{
  "arch": "resnet",
  "model": "image classifier",
  "dataset": "numbers of one to four digits printed on busy colour backdrops",
  "train_examples": 147500,
  "image_size": 48,
  "crop_scale_min": 1,
  "horizontal_flip": false,
  "translate": 0.06,
  "targets": ["ink"],
  "num_classes": 12,
  "norm": "groupnorm",
  "activation": "silu",
  "weight_standardization": true,
  "depths": [2, 4, 4],
  "kernel_size": 3,
  "stem": "single",
  "avg_pool_shortcut": false,
  "widths": [80, 128, 240],
  "mixing": "mixup",
  "label_smoothing": 0.05,
  "loss": "cross_entropy",
  "init": "trunc_normal_002",
  "residual_init": "scaled_by_depth",
  "optimizer": "adamw",
  "lr": 0.0038,
  "beta1": 0.9,
  "beta2": 0.999,
  "eps": 1e-06,
  "ema_decay": 0.99,
  "steps": 33200,
  "batch_size": 512,
  "epochs": 115.2,
  "lr_schedule": "cosine",
  "final_lr_fraction": 0.05,
  "warmup_steps": 990,
  "weight_decay": 0.04
}
Rows from block 5 of a small image classifier, named by matrix and row number. Rows with one number belong to one channel. Each number is 500 + 40 x the weight over its row's rms, rounded and kept within 0 to 999. All counts start at 0. Numbers have three digits each. After the name is the row's rms in percent of the matrix's.
After each channel's rows are labels from the 100 images, of 14848, where the channel reaches its highest value: "responds to" is what is common among them. Only what is clearly more common there than usual is listed. The data: numbers of one to four digits printed on busy colour backdrops. In brackets: how many of the 100, against the usual share in percent.
# convs0: first 3x3 conv (model.blocks.5.convs.0.weight, 128x128x3x3, standardized in use, each kernel summed), inputs 0-127
# convs1: second 3x3 conv (model.blocks.5.convs.1.weight, 128x128x3x3, standardized in use, transposed, each kernel summed), outputs 0-127

convs0.16 098:473496377471479485503503529472503540491481568521494477451472475517462485626464524470484462505467432494443517499509430493498558492551505484516482488419511461513516432505514489476473468505522461512540483486440467430525456470612496521465532500529501510477476445505535488515476514497523492537482507503452506511480547422509509486433467538481543549496468517545510391532462551519450531657482
convs1.16 122:472459442520484497576529461536525499550547513485673554580508397601377576518498540465493507488513483494493510546470511502495516486493523565483502405437544431538487430469460493492484510455504494460472499534523558462523491453475509499513505489498519495458483482467560567415484536510513506514509526488488508507507491455497545485488513507516579511472490484424455495509527516520497509465505
responds to: black ink (89 vs 8.2)

convs0.57 083:547482490517471563473521555474422436488591497517451500520469481560508526539487487488444453546531434527542553496509512484577486518453491406513533490442548508489487497514528513487431451458558429423512426499483507475436510501480489494537468530559484579463457468530484474473452520471487489549474496475539469462506559499503516547488423441524476477534478597567544476510496466442445530590505
convs1.57 062:473463459539563496505526560534446515471540555496539522510471471568451543444431523529607513452522480557559501514551514530474463421500453441539607466532490445469529513498463511495516520482488474488453548518528518526494516469501479556530480523474539512474495556495502532468472543561462510515454495540475487412423427492528623483518451486480469451469592531454493459515500545523514504445496
responds to: black ink (41 vs 8.2)

convs0.59 072:493500480424455516448529519528478448564600566429437499469476510552475510450493519500573495512518538525466577510518448540551466494471523458516426455443482469432523430636448536539512502552481504537468495453437531481505516463478472482546497520474505525534539504477497470521498515529523452481482490506565533520452452494514481464551514406494504461604489541499505506444553500448538536470503
convs1.59 105:597550454467506469496465448493512459494522494497528505518530493548470498480464527436444470509493392467506494499514505501440549450552471541568478501558536484427605452507574520522548426501568483558505501490495470539592475526512430515444497540472427554498538497548448507418561484474545500489461527544502437472498480450486562512521482487489533507535537493455514532463585512502495480518442
responds to: black ink (45 vs 8.2); brown ink (41 vs 8.1)

convs0.32 103:532499476511492507528496495434499485503557483533473520488457418533465464487478427508506471543497408450480525534500470460521472466475505428507453410465466480531445519506417495520437496514507536486536559375359473513543488500595504473474493556471501490450500516502469475536435436510520508521506496526447486571538527498533461455455534588518506477512459507582527495501514516515463564518487
convs1.32 132:523436405466499473556560521440506519496494530478596564525569491625371527462482516538508485502493429420546481564442503515506466444515567552469575373499455445513521450451486517538464550450534518462548477487459522486547524465504534494519456512507479483479491484478540476412534510448488507551507494501485518516533528458490496475475534514512508497504522480462494505477513507505514512520493
responds to: black ink (100 vs 8.2); length: one (69 vs 24.5)

convs0.11 106:507486532498501529553544480456491490564510476490438441508540521512430529454479504470473472496484512522494492495459484547480521460470498574547467474501449534477480515462327510484467515535477543511471510528506477475466472478535457539495468508530524503493426530485504453496525512620518584479417530525550494522523519479496511549346550549531545474535471470482509451561525559515485525498563
convs1.11 099:538486442531514502580399480481456503457533506464467478511499400520448534482468465517484527491498482490479548559414509521543500495453472559437482511509466556424456475495513523479363504457454496503498546572528499524531471463493505437413479553547464499476532438493474478484557493528461495514572445465475569507496483508483547480456614483545444539536523497518527526533542503489536502505505
responds to: black ink (45 vs 8.2); grey ink (35 vs 8.1)

convs0.34 095:471489470513490502522512467611497570524484538452475445472518513505460496519460493498431545512482494465514466490496486507500427536491520478495538512478484443480499466433539520452541494462483466602475415527541456502412589474540515527550525505548487541431514427495542501430380527517456431529570546518501470450496495459532480511475396432458497481514457471461510492500505510529572507478511
convs1.34 103:483460474531449557521527513588568499474592481538570520530469514496482510537530472498483508556508538531449485472524568500520489480519510455528499572521483539451469483484515482533542510482455486629400500494554484547413458500505483520510513423500546424409488465442550553494430563541441508512449532520464436495500513540488566530516499469497457509529475518550507467496457515455561505507545
responds to: grey ink (97 vs 8.1)

convs0.36 109:468541555462482526509522558538457570504445513545445479379450441411404546539500512509431449511491551516500470498530520550490507519523520510455531510423515501504591551506475473421460490493477483535465486502575460490438506515500542513492576481535481541425460446459549488528498487479500503460524525536501465496494443488542489481458458460515519497476448519446510395516572559486459507497528
convs1.36 118:452563554491492562523505546519507495508466510519557515525482477465433521555575475518456489480496569481454443452423547524494479535496535497510471512507535489520508568483506437515547486524504476558431481489591459453409483530483456472457484499434503415406503451426553531492568511529401495465553513489446457474476504583470484533488486450516475486518483472550540535560472475493523514539556
responds to: grey ink (100 vs 8.1); length: one (50 vs 24.5)

convs0.15 098:546525506541489527439469534497543551565523506411564440465443440510492478548477576474512544506483467498481497486550512463515478507490513520576537476494524523529466542500516463481497503513531495422507447543437501535460476579513563382422507515504518507541491511470530532493462421579454529470577536489523466549474505518425475463493481495494361553508465548503495486476494507553483460485541
convs1.15 096:500547472477510502425511459432397511545508503531487486458498493483394409485513497529461472500505471582391567430584530508475470522474531510585491498484544481565451497512486481485450535483441491451559478512525482469503510510515560477522461526512496482501496451462497508550455488477436507473584487490484484526533499456475491492478474507492579487537576452537591547456493539552526514483573
responds to: black ink (32 vs 8.2)